config.toml
model = "contrastive audio-text model"
dataset = "struck, bounced, scraped and rolled objects made by modal synthesis"
vocab_size = 50
embed_dim = 256
encoder_activation = "gelu_tanh"
encoder_fused_qkv = true
encoder_qk_norm = false
encoder_layers = 10
encoder_width = 256
init = "xavier_uniform"
beta2 = 0.99
eps = 1e-08
batch_size = 256
warmup_steps = 680
Rows from block 7 of the audio encoder, named by matrix and row number. Rows with one number belong to one neuron. Each number is 50 + 12 x the weight over its row's rms, rounded and kept within 0 to 99. All counts start at 0. After the name is the row's rms in percent of the matrix's.
# fc1: second MLP up (encoder.blocks.7.mlp.fc1.weight, 1024x256), inputs 0-127
# fc2: second MLP down (encoder.blocks.7.mlp.fc2.weight, 256x1024, transposed), outputs 0-127
fc1.517 032:47 50 51 52 50 25 50 49 51 50 50 46 50 47 50 50 51 49 50 51 47 50 50 50 22 52 48 99 49 50 48 50 49 89 49 50 52 30 00 48 54 50 49 55 36 50 54 54 54 52 38 50 43 50 90 50 50 50 42 50 52 50 50 61 50 50 51 54 55 50 46 67 52 51 51 64 49 51 59 31 56 50 51 50 78 57 50 52 50 48 43 50 50 50 72 50 51 55 26 52 50 51 50 99 54 45 24 29 53 51 57 50 49 45 69 51 51 52 50 55 56 60 64 49 53 00 81 51
fc2.517 034:47 49 50 57 57 51 67 51 48 48 51 74 48 53 48 51 52 52 53 51 70 50 49 42 48 48 52 48 48 29 45 46 44 48 50 52 51 56 50 68 51 54 55 54 52 45 49 47 49 51 47 49 49 48 57 52 48 46 47 63 44 51 56 51 45 51 49 56 47 48 48 50 19 49 48 53 53 56 68 45 51 50 16 50 45 46 27 31 53 44 39 47 53 48 14 50 44 62 50 66 50 46 46 57 47 52 51 54 49 53 52 49 52 64 35 50 48 44 19 49 50 54 00 50 43 52 44 45
fc1.518 028:47 59 63 58 53 03 52 51 51 48 50 50 50 48 50 49 57 50 50 51 51 53 49 46 19 50 43 68 50 50 37 50 46 80 50 50 51 20 00 50 50 50 50 60 50 52 56 63 56 57 43 52 45 60 51 40 49 51 49 51 54 50 50 57 50 49 62 52 53 50 30 77 59 46 50 65 48 49 61 30 51 52 50 32 69 51 50 50 50 31 49 43 50 49 51 50 47 55 45 56 49 53 47 94 49 49 20 43 53 50 51 50 50 50 59 50 52 50 50 61 54 54 55 50 68 00 63 53
fc2.518 024:00 51 52 72 50 36 53 43 55 49 51 42 50 52 46 40 49 45 49 50 50 49 52 36 46 51 39 46 57 53 28 48 48 55 60 52 47 46 23 49 44 50 49 50 45 27 49 73 51 47 48 45 50 63 62 56 62 47 49 62 52 54 51 50 54 52 47 63 59 54 41 68 51 49 48 00 44 49 78 43 46 63 51 45 53 43 51 51 52 46 48 48 51 55 55 49 50 46 54 50 46 37 49 69 31 51 46 48 38 53 50 48 48 56 50 44 58 52 53 45 50 57 36 49 61 33 50 46
fc1.519 031:50 56 56 52 50 00 51 53 51 51 50 46 51 44 50 50 50 47 50 58 45 50 50 50 47 51 50 60 47 50 29 51 30 80 46 54 50 12 01 49 50 39 50 55 50 50 52 56 61 58 48 50 49 53 50 49 50 49 44 49 58 50 44 56 47 50 52 63 51 51 45 58 51 55 50 68 49 45 54 34 50 48 49 48 89 50 50 50 52 39 50 49 49 50 79 50 50 57 42 55 48 50 40 94 47 49 20 12 51 50 52 50 50 50 66 50 51 50 50 51 53 52 50 49 60 05 51 50
fc2.519 045:57 50 48 48 52 61 57 50 49 43 51 52 50 54 50 49 49 51 52 37 52 49 56 48 54 47 99 49 53 48 70 50 50 45 38 51 47 53 48 52 53 49 50 58 50 44 48 56 47 51 45 49 51 49 57 49 42 49 48 52 46 48 48 51 52 47 49 50 46 51 99 52 49 50 49 55 47 49 71 43 51 52 49 48 52 54 50 52 49 57 05 50 53 49 50 51 45 45 44 52 51 50 49 51 49 45 52 34 49 54 63 48 50 53 49 99 52 56 53 48 50 53 05 50 42 48 51 51
fc1.520 033:49 51 57 51 51 46 51 51 50 50 50 50 51 36 50 49 51 50 49 52 52 55 50 49 47 50 49 66 50 50 16 50 49 96 49 50 50 12 30 49 50 50 50 65 52 50 60 57 54 51 49 48 50 61 52 50 49 51 50 50 55 50 50 66 50 50 55 53 50 50 42 60 52 50 50 54 49 48 60 00 50 51 50 46 85 51 50 50 50 43 50 50 50 50 55 50 49 51 49 53 50 58 49 73 49 49 27 37 50 50 50 50 50 51 99 51 50 50 50 52 51 59 52 52 66 15 51 50
fc2.520 032:39 48 50 82 50 48 54 40 52 45 53 61 39 51 47 49 48 38 41 50 48 49 56 50 49 51 50 49 52 54 50 47 47 50 47 54 41 49 47 42 50 51 48 49 52 58 52 56 51 51 50 43 46 62 49 55 50 50 53 54 82 51 54 49 51 51 52 47 52 52 46 50 49 47 47 44 44 52 54 26 50 54 46 47 52 46 47 43 52 47 51 47 51 51 52 51 46 49 52 51 51 44 44 55 45 49 52 37 44 52 50 51 51 62 58 49 55 54 55 44 52 65 00 48 64 49 49 43
fc1.521 033:50 51 97 54 53 24 53 50 56 50 50 50 51 50 50 50 51 43 50 50 53 54 44 50 48 54 50 75 49 47 45 50 48 88 48 51 50 33 00 50 50 50 49 55 49 53 87 53 60 51 49 50 47 76 56 50 48 51 50 51 52 49 50 66 49 50 59 52 51 50 49 60 51 50 50 60 48 50 52 32 51 50 50 43 73 52 49 50 50 37 49 50 50 49 56 50 50 51 49 51 49 51 49 93 50 41 00 45 50 47 50 50 50 50 66 49 50 50 50 62 52 56 52 50 58 00 55 50
fc2.521 034:17 50 49 50 55 51 59 49 39 41 50 48 44 99 48 46 59 15 45 57 48 50 50 45 49 49 26 51 47 45 05 47 52 74 45 50 46 55 49 51 49 47 53 49 48 46 47 44 53 48 34 47 49 54 55 52 99 56 50 60 49 54 56 53 49 52 45 56 48 52 47 56 47 49 50 45 57 53 75 39 50 55 47 49 47 51 48 54 67 47 52 48 46 51 50 49 58 59 54 47 48 53 49 43 35 47 42 76 49 79 51 51 52 63 52 40 39 49 50 53 49 35 53 50 52 47 50 41
fc1.522 030:41 50 73 53 50 22 51 49 50 50 50 49 50 47 49 49 50 49 50 54 51 50 50 45 38 51 46 72 49 50 38 50 46 99 41 50 52 04 00 51 50 52 50 60 49 50 55 55 59 55 50 54 43 62 84 49 48 51 48 51 57 50 55 58 50 49 52 52 55 50 47 69 55 50 50 51 50 49 51 15 53 51 50 50 61 49 49 49 51 44 49 47 51 35 51 46 49 59 47 51 37 53 50 80 50 49 35 26 67 50 54 50 50 49 57 49 53 50 49 60 55 63 70 48 63 00 59 50
fc2.522 018:39 49 48 61 51 50 67 46 49 99 55 52 44 52 51 44 48 56 35 54 54 49 58 30 47 53 37 37 58 47 50 42 52 54 32 49 32 43 52 50 46 55 50 54 49 52 51 71 48 50 40 50 45 56 47 75 53 46 54 58 50 54 66 49 46 51 40 27 54 51 52 51 42 47 46 47 51 49 54 50 54 60 48 46 40 67 42 43 47 51 41 49 54 67 48 55 28 47 50 50 51 32 45 45 45 43 52 47 40 54 54 47 52 74 35 35 30 50 56 39 51 60 48 48 54 54 48 48
fc1.523 032:45 52 55 56 53 17 48 49 51 50 50 47 50 48 50 45 54 50 50 50 50 53 49 44 37 51 50 99 50 50 43 49 47 96 46 50 51 04 00 46 50 53 48 64 49 49 51 55 58 50 49 50 42 78 52 49 50 50 50 50 54 54 50 53 50 49 53 51 51 50 28 68 56 49 45 65 50 47 50 38 53 51 50 41 64 50 51 50 51 32 45 52 55 50 54 48 49 55 47 50 39 51 50 70 50 44 47 49 48 53 63 45 50 50 67 50 50 51 50 94 51 64 51 50 55 05 64 50
fc2.523 034:37 50 44 44 49 40 62 50 63 65 52 50 51 62 42 33 47 39 51 49 39 49 51 45 46 50 46 42 56 21 53 50 50 47 48 50 50 50 55 62 52 38 60 50 46 00 50 50 44 52 49 46 50 79 44 54 55 51 51 54 50 53 39 35 64 56 42 47 58 53 62 49 50 51 47 51 53 48 63 50 50 58 08 50 48 50 37 51 49 48 46 51 39 49 52 45 47 47 59 48 52 47 49 45 14 49 56 48 36 66 51 48 51 63 49 55 55 31 53 46 50 53 00 50 49 51 51 49
fc1.524 031:49 50 64 51 51 00 51 50 51 50 50 50 50 49 50 49 52 46 50 56 51 51 49 49 42 50 39 70 50 50 37 50 50 88 49 50 50 16 01 49 50 51 50 61 49 50 51 55 65 56 40 50 50 52 73 41 50 51 49 51 51 51 50 66 50 49 57 59 51 49 50 90 55 50 50 58 50 50 51 33 51 51 50 42 75 50 50 50 50 31 50 49 50 50 56 50 50 52 29 51 49 50 48 79 50 50 00 08 50 50 53 50 50 50 61 51 52 50 50 73 56 50 56 50 58 06 56 50
fc2.524 030:39 53 49 54 50 47 51 49 54 53 49 51 43 46 49 42 50 39 28 52 48 49 56 48 43 50 44 41 55 54 50 45 49 52 56 50 54 47 41 47 50 51 49 49 50 64 49 59 53 51 42 34 50 60 48 68 85 49 51 61 51 53 50 52 44 58 42 68 49 56 46 53 49 50 44 39 50 50 76 44 49 70 51 46 51 52 48 52 63 50 52 45 49 99 55 50 51 49 52 49 48 22 49 41 14 52 52 29 45 58 49 54 51 57 51 47 49 51 55 45 50 63 00 49 60 46 53 43
fc1.525 036:47 60 84 55 68 31 55 50 52 42 50 50 51 49 52 50 53 49 51 53 51 54 47 44 38 50 50 76 63 50 31 51 47 80 47 51 53 19 00 53 50 50 50 71 44 45 52 58 52 50 47 51 48 51 53 50 49 53 49 50 48 52 51 53 50 50 53 49 52 47 49 79 56 51 50 57 48 50 52 39 56 55 51 47 63 50 50 50 50 39 49 49 51 50 51 45 52 60 45 50 39 53 50 99 51 49 00 49 58 50 51 49 43 47 51 65 51 50 50 54 61 51 64 50 53 00 51 50
fc2.525 058:19 53 49 52 48 45 45 38 56 57 50 49 44 58 49 34 52 41 47 62 46 48 48 45 43 51 00 46 53 51 00 34 46 54 54 47 93 50 55 66 36 44 55 41 51 60 50 54 49 50 47 39 52 65 45 53 58 54 50 55 49 57 52 50 47 68 46 49 56 53 33 64 46 47 45 48 71 47 51 47 47 80 45 50 45 47 46 50 54 48 48 50 46 49 49 42 50 72 53 48 46 40 51 45 39 55 42 95 45 64 45 50 53 51 53 35 54 42 46 44 49 48 87 53 71 40 50 48
fc1.526 031:48 50 63 52 50 01 50 50 50 49 48 50 51 38 49 48 51 50 50 55 52 55 51 49 36 51 51 74 50 50 39 51 49 92 40 50 54 00 06 49 50 51 49 66 50 50 51 52 53 50 49 51 44 54 51 50 49 50 55 50 50 51 51 60 50 50 50 50 51 50 47 79 54 51 50 54 47 48 51 25 50 52 50 40 84 49 50 50 51 28 50 50 50 49 54 50 50 51 50 50 49 50 50 72 50 50 29 42 53 50 50 49 48 49 63 50 50 51 50 62 51 63 69 50 69 00 88 50
fc2.526 029:45 50 48 58 53 50 56 43 93 49 52 55 48 47 51 43 48 41 36 54 45 50 53 43 50 49 49 48 50 48 46 31 38 51 34 54 40 47 51 53 50 56 52 49 53 54 49 53 50 48 45 49 51 56 51 61 55 53 49 70 51 55 93 45 45 52 50 50 99 50 53 54 46 51 49 35 49 50 73 50 52 63 29 48 48 47 43 48 49 48 49 51 63 52 47 49 48 52 52 50 48 39 48 50 44 48 54 49 38 48 50 48 52 86 47 32 51 47 00 45 49 63 46 47 59 51 50 47
fc1.527 029:50 51 87 53 50 00 50 50 50 50 50 50 50 49 50 49 54 50 50 49 51 53 50 50 20 57 50 60 51 50 42 50 48 99 49 50 59 04 00 48 50 51 50 79 50 51 50 54 72 51 50 50 48 79 53 49 49 50 49 50 51 50 49 63 51 39 51 51 51 48 42 79 54 50 48 66 50 50 51 16 50 50 50 49 69 50 50 50 50 27 49 50 50 50 74 50 50 54 45 54 43 51 49 74 50 50 22 45 50 50 51 50 49 50 77 47 51 50 50 64 51 51 51 51 60 00 56 50
fc2.527 027:24 50 40 39 48 49 54 37 79 51 52 57 42 53 49 46 47 45 42 44 35 48 56 47 46 42 41 46 51 53 49 49 45 51 44 53 48 49 46 48 73 47 43 49 50 50 51 56 45 50 14 45 51 53 48 46 60 56 50 58 49 53 50 51 65 90 47 37 71 53 99 53 48 50 51 49 53 51 52 47 53 60 49 48 54 52 49 53 55 50 48 50 46 50 52 51 49 50 46 47 56 22 47 45 49 52 48 48 45 56 50 52 53 63 48 54 52 50 57 49 51 51 00 48 47 47 50 51
fc1.528 032:50 50 54 60 57 23 50 51 51 50 38 50 50 46 50 50 51 50 49 49 51 57 50 50 32 50 50 99 51 50 31 54 36 88 50 50 51 05 00 49 50 51 50 63 50 50 54 51 55 51 50 48 49 55 54 51 50 50 50 51 50 49 50 55 50 50 51 50 49 50 38 78 57 58 50 56 46 47 52 33 50 50 50 45 64 51 50 50 51 45 50 50 50 50 53 50 50 56 50 50 44 50 50 57 49 50 32 41 50 50 50 50 49 50 77 50 50 50 50 55 51 67 50 50 67 07 95 50
fc2.528 037:53 53 49 51 63 49 55 48 52 33 52 51 48 49 51 48 51 51 50 45 50 50 55 42 45 49 61 45 49 47 56 51 49 53 29 50 48 52 47 52 50 55 47 57 48 46 50 50 47 51 49 34 50 54 53 58 48 50 50 60 48 52 55 50 48 52 52 48 54 49 52 49 50 50 48 54 47 50 99 39 52 58 50 45 49 51 48 46 47 51 32 48 62 48 23 50 44 51 49 52 52 45 47 40 45 47 49 46 44 49 53 46 52 66 52 49 54 51 55 50 50 98 00 48 47 45 52 50
fc1.529 030:49 56 92 53 50 00 51 50 50 50 50 49 50 49 50 49 50 50 50 51 49 50 49 50 42 57 50 69 50 50 27 47 44 97 49 50 51 13 03 50 50 49 50 56 50 36 50 54 56 53 48 51 49 64 50 49 50 50 48 51 51 50 50 51 50 48 54 53 55 50 50 73 50 51 50 72 45 44 58 37 50 50 50 49 77 50 50 50 52 48 34 49 50 50 51 49 50 57 45 60 50 50 49 71 50 48 14 45 50 50 52 50 50 50 74 50 51 50 50 53 51 51 53 49 56 13 71 50
fc2.529 024:42 49 46 54 50 47 59 46 40 40 54 42 22 52 49 40 49 83 46 41 38 47 57 44 52 50 68 48 64 50 51 23 44 46 56 52 51 57 41 49 55 49 51 50 50 69 47 66 48 51 41 47 50 53 49 48 48 60 49 58 49 55 59 46 50 50 46 48 67 53 40 50 47 53 41 50 56 45 59 39 50 44 39 48 49 70 48 57 51 49 00 50 59 52 48 51 46 46 33 47 56 40 47 48 06 43 51 29 42 66 51 47 50 67 45 56 52 47 50 51 51 60 29 50 38 47 56 42